config.yaml
train_examples: 195000
horizontal_flip: false
cutout: 0.4
arch: "convnext"
mlp_ratio: 6
drop_path: 0.1
depths: [6, 6]
kernel_size: 7
optimizer: "normuon"
learning_rate: 0.0043
momentum: 0.95
nesterov: false
adamw_lr_other_params: 0.0012
final_lr_fraction: 0.1
weight_decay: 0.0
Rows from block 3 of a small CTC image transcriber, named by matrix and row number. Rows with one number belong to one neuron. Each number is 50 + 12 x the weight over its row's rms, rounded and kept within 0 to 99. All counts start at 0.
After each neuron's rows are labels from the 100 images, of 14848, where the neuron reaches its highest value: "lies over" is the class under the peak; "responds to" is what is common among them. Only what is clearly more common there than usual is listed. The data: seven-segment displays showing three digits.
# fc1: MLP up (model.blocks.3.mlp.fc1.weight, 384x64), inputs 0-63
# fc2: MLP down (model.blocks.3.mlp.fc2.weight, 64x384, transposed), outputs 0-63

fc1.67:50 29 54 39 55 55 45 56 68 63 42 59 52 45 38 40 50 50 39 28 42 60 60 50 43 29 41 38 36 38 70 35 59 40 35 57 51 61 56 47 60 51 54 63 44 75 46 52 51 44 49 49 52 87 55 53 76 48 63 66 49 24 56 34
fc2.67:71 45 36 37 29 37 57 50 59 62 36 41 58 41 53 48 43 48 46 57 57 60 42 41 68 23 35 39 51 51 56 48 30 70 56 60 55 42 73 46 65 37 37 29 59 40 41 46 27 32 61 53 43 43 37 50 74 48 45 48 62 35 38 40
lies over: screen
responds to: the digit 4; dark on pale; second digit: 4

fc1.379:64 67 35 56 72 34 41 56 73 57 53 43 51 42 41 41 41 61 51 46 73 36 42 64 55 50 52 33 58 37 57 35 56 57 63 29 44 45 56 62 56 49 39 38 49 61 46 32 45 46 57 89 49 69 37 43 44 56 55 31 65 47 54 58
fc2.379:51 61 49 51 64 48 39 42 58 75 79 35 63 43 39 46 35 43 59 46 64 53 71 66 58 43 47 50 43 48 65 62 56 57 32 52 49 34 48 38 63 33 60 52 44 86 54 36 48 52 40 44 66 62 65 59 48 70 48 57 57 68 38 58
lies over: screen
responds to: white glow

fc1.383:51 52 49 56 57 51 55 55 52 34 65 25 41 31 64 81 43 61 36 66 56 53 62 52 49 48 45 46 34 43 44 67 50 44 71 68 45 37 50 59 61 74 38 53 26 57 48 31 57 67 42 50 38 42 29 41 44 36 63 53 45 43 68 41
fc2.383:62 49 69 35 61 35 54 29 52 45 48 76 51 56 43 29 61 50 53 41 58 51 69 34 43 35 51 66 58 58 51 46 34 50 52 50 50 67 62 40 54 30 56 49 52 63 32 43 60 72 64 42 40 44 53 31 42 49 51 29 75 46 50 74
lies over: surround
responds to: dark on pale

fc1.358:52 35 36 50 49 31 43 36 39 62 30 47 50 52 39 60 82 45 47 49 55 55 56 64 67 61 53 38 79 38 67 56 75 29 55 28 54 62 45 50 33 46 50 44 55 39 52 28 44 26 55 52 44 40 46 48 45 59 53 64 54 58 50 62
fc2.358:56 53 56 59 29 54 32 63 34 46 47 43 80 44 55 59 39 37 62 26 43 46 65 44 48 46 46 59 48 54 43 62 48 58 52 72 48 53 38 53 49 48 76 78 53 51 29 54 58 71 61 56 56 48 48 37 50 57 67 26 50 31 63 58
lies over: screen
responds to: dark on pale

fc1.200:56 72 30 57 31 60 63 42 39 69 49 43 62 41 28 52 38 40 42 67 60 55 76 49 46 60 42 58 33 75 26 53 52 47 73 48 39 65 48 36 50 43 51 55 51 64 32 49 31 36 47 49 56 58 60 35 49 67 54 46 37 53 46 53
fc2.200:41 54 56 47 45 63 43 62 67 36 41 61 48 50 63 57 45 52 30 70 50 49 82 38 58 56 77 51 61 57 41 37 59 43 45 55 71 40 39 34 37 49 48 75 71 43 44 37 37 51 59 55 34 45 44 52 29 58 30 55 56 46 32 56
lies over: screen
responds to: dark on pale

fc1.224:61 47 58 44 40 62 60 32 56 63 59 62 44 49 35 18 49 58 40 30 59 43 64 33 58 39 41 60 53 55 57 31 61 45 45 47 77 48 50 53 47 44 41 65 44 65 57 35 62 28 66 55 41 72 56 32 42 59 69 65 45 61 58 55
fc2.224:51 42 53 60 42 54 33 41 44 40 59 46 45 67 59 54 45 71 47 68 61 27 39 28 39 48 47 56 59 62 62 24 56 54 54 49 48 38 72 39 38 71 60 47 30 46 29 42 40 62 36 46 55 52 69 49 38 45 17 45 53 50 60 47
lies over: surround
responds to: red glow

fc1.277:70 49 55 65 52 34 71 62 45 37 26 31 37 50 42 57 42 45 50 52 47 41 59 50 42 40 63 71 60 59 54 47 58 63 40 42 61 30 49 35 30 61 54 59 51 53 29 38 49 52 23 49 57 72 49 61 39 30 63 38 35 35 44 42
fc2.277:40 49 53 53 46 40 63 44 40 46 66 66 57 65 59 66 64 56 23 31 61 61 42 51 41 46 49 25 51 43 53 31 51 31 51 37 32 39 43 44 48 56 38 43 44 41 36 57 34 57 58 44 54 67 35 62 53 57 55 69 40 37 47 86
lies over: screen
responds to: white glow

fc1.41:49 57 44 61 52 70 56 71 61 34 64 37 46 79 41 59 29 51 65 28 50 52 64 49 51 62 52 53 46 37 26 24 56 50 48 37 66 45 63 67 52 48 43 47 49 55 48 55 23 72 47 42 42 40 59 53 45 54 38 50 73 50 51 53
fc2.41:56 55 53 62 58 37 58 63 48 48 47 42 57 38 50 40 45 64 43 55 58 58 79 31 53 54 33 72 38 51 38 55 64 38 33 57 46 41 38 26 41 54 33 43 71 50 28 54 31 47 45 31 52 39 39 66 55 36 33 43 44 75 47 60
lies over: lit segment
responds to: dark on pale

fc1.263:52 35 42 46 42 55 44 75 37 42 51 34 65 36 47 48 55 54 45 47 39 57 54 37 46 55 47 60 46 50 47 40 47 55 77 51 40 61 37 50 90 56 70 33 45 52 30 44 46 39 54 26 57 53 32 55 53 58 64 34 50 44 70 72
fc2.263:45 44 56 65 53 34 52 48 51 49 31 73 65 50 35 23 74 33 26 56 58 45 41 63 40 49 33 75 43 35 33 49 50 33 66 39 43 61 52 48 40 59 45 78 52 39 55 55 51 42 41 43 55 41 61 57 37 64 61 52 51 56 57 51
lies over: lit segment
responds to: dark on pale

fc1.66:61 46 27 40 57 48 51 69 54 52 63 43 39 44 40 69 52 44 61 35 59 79 94 47 57 44 59 46 32 51 41 36 54 50 59 62 47 62 45 56 50 68 38 37 50 48 51 59 37 42 40 42 53 63 60 50 68 30 38 48 68 54 51 55
fc2.66:51 52 59 39 55 56 61 44 57 55 28 34 41 38 30 46 58 72 38 57 56 53 40 53 52 43 51 60 41 76 64 29 55 35 36 41 44 42 53 50 34 34 54 22 62 34 54 52 37 61 46 54 69 36 53 45 50 59 36 84 59 49 41 46
lies over: lit segment
responds to: dark on pale; second digit: 8

fc1.110:53 52 60 43 65 72 43 58 39 66 30 31 55 29 50 57 63 44 62 42 47 35 55 61 60 66 51 51 46 56 48 61 38 46 70 61 69 44 43 48 57 45 70 40 70 66 46 35 55 46 63 46 43 61 19 57 42 51 62 41 58 27 68 54
fc2.110:62 42 34 44 40 47 36 61 76 45 38 70 38 70 52 62 48 49 33 58 70 40 40 47 55 52 56 52 30 46 53 39 51 30 66 33 57 57 27 56 41 54 56 40 56 33 30 58 65 47 43 42 42 39 67 67 42 57 67 47 50 48 71 63
lies over: screen
responds to: second digit: 2

fc1.46:36 59 30 44 71 52 66 62 53 61 39 44 47 39 53 59 65 39 44 52 50 46 73 48 32 51 61 48 76 39 39 37 56 37 61 31 64 49 72 38 53 65 30 49 19 40 53 58 62 42 46 67 51 44 48 61 48 56 58 60 55 50 34 63
fc2.46:60 74 53 15 44 58 49 51 39 31 59 48 42 50 47 63 51 50 56 50 63 47 23 44 28 60 37 55 70 50 57 57 56 35 71 60 54 44 55 44 41 63 43 40 32 43 57 71 57 57 46 38 50 59 71 50 50 42 63 48 42 28 30 46
lies over: lit segment
responds to: dark on pale

fc1.377:66 35 43 53 81 64 54 52 89 58 47 39 46 56 34 59 42 43 45 49 52 69 60 56 50 37 44 49 36 61 33 45 56 48 72 59 41 68 48 38 53 58 50 51 34 57 54 43 42 11 37 54 53 56 47 41 64 51 57 51 57 56 49 55
fc2.377:36 45 61 31 62 57 57 71 68 58 45 44 40 45 48 34 49 52 53 71 66 41 69 61 34 61 53 54 54 67 45 34 46 39 42 56 42 51 51 58 52 29 62 65 46 46 61 72 40 44 26 58 60 60 29 62 67 49 30 65 43 45 47 30
lies over: lit segment
responds to: dark on pale

fc1.352:52 32 56 58 31 44 45 49 54 67 67 53 57 44 45 57 67 39 47 39 54 58 54 60 58 61 66 60 48 47 46 35 41 39 71 33 57 43 48 47 39 56 17 67 43 74 47 43 62 42 64 51 62 34 47 43 71 19 61 49 54 39 37 39
fc2.352:39 49 45 49 56 46 56 44 36 38 73 62 54 25 52 33 65 52 43 38 64 59 49 51 25 55 46 67 64 33 68 63 68 75 46 34 60 30 35 59 66 49 63 41 52 45 45 56 49 42 55 47 72 47 50 37 60 29 40 50 54 42 32 48
lies over: screen
responds to: dark on pale

fc1.81:44 50 20 52 44 56 39 73 35 87 61 26 49 46 51 59 42 32 42 48 52 77 61 56 64 44 47 64 42 63 47 42 45 40 66 52 48 35 57 46 62 64 33 53 44 56 53 53 32 25 41 44 60 52 49 43 52 58 51 44 54 65 52 50
fc2.81:62 43 59 33 44 42 43 53 41 48 32 47 36 56 44 32 55 50 28 66 62 46 21 34 23 39 45 35 52 76 40 44 67 49 41 55 48 43 39 42 49 63 43 44 47 58 46 59 33 58 51 47 57 45 24 41 35 32 36 55 50 35 43 65
lies over: screen; lit segment
responds to: dark on pale

fc1.18:56 50 66 38 33 50 60 45 41 55 60 40 52 57 30 71 41 72 47 83 42 53 51 43 76 51 57 57 53 61 53 49 48 56 54 68 52 46 39 67 61 51 35 59 55 58 29 24 33 42 47 38 46 60 34 55 76 58 58 47 59 60 50 47
fc2.18:39 66 50 51 39 58 72 26 50 37 51 58 41 74 54 57 45 37 53 56 38 60 54 46 38 60 34 57 31 47 66 51 55 58 69 48 41 45 67 75 35 59 54 40 48 48 39 46 67 77 47 33 33 36 46 46 46 58 59 55 44 57 39 74
lies over: surround
responds to: dark on pale

fc1.62:67 41 46 54 60 54 60 44 52 65 47 52 58 55 33 51 48 43 69 33 51 66 47 69 56 59 51 67 54 52 57 60 30 54 64 44 55 88 46 56 53 30 50 52 60 47 65 60 61 58 51 61 53 50 44 48 35 54 51 41 22 71 19 64
fc2.62:40 67 48 43 46 50 59 39 33 59 48 42 41 37 57 52 52 80 67 52 50 66 57 56 67 60 35 50 38 69 38 71 59 78 58 47 42 62 63 65 62 39 49 34 34 54 53 32 53 38 46 43 41 51 39 30 50 64 23 39 49 42 56 49
lies over: lit segment
responds to: decimal point; red glow; second digit: 8

fc1.306:63 61 63 52 47 56 69 55 29 49 62 42 46 38 45 39 61 46 28 63 24 59 47 57 35 55 43 42 52 47 49 53 67 32 56 57 39 41 56 37 43 33 59 51 42 57 48 40 59 58 62 18 54 48 73 54 52 63 73 44 24 35 59 39
fc2.306:68 28 40 53 61 36 43 47 82 64 37 47 59 55 49 41 36 47 43 43 49 38 57 51 72 67 27 43 38 62 56 45 58 54 44 43 49 46 58 36 53 51 47 44 43 30 55 44 27 53 30 64 36 56 30 62 39 55 63 71 46 63 64 62
lies over: screen
responds to: red glow

fc1.168:68 72 62 65 47 34 48 62 49 20 52 49 49 55 55 35 35 70 55 31 60 38 54 47 51 60 49 36 38 65 52 31 62 60 53 61 49 42 56 56 62 49 47 53 45 51 26 35 46 49 38 62 42 67 60 59 44 60 68 34 26 59 34 41
fc2.168:27 59 56 54 68 23 41 41 60 49 44 57 62 26 31 30 50 42 48 30 43 41 67 54 25 40 53 62 50 43 52 52 49 48 74 53 63 31 60 32 31 55 57 58 42 54 51 43 41 72 36 48 54 46 54 61 63 48 54 43 55 43 46 71
lies over: screen
responds to: white glow; second digit: 1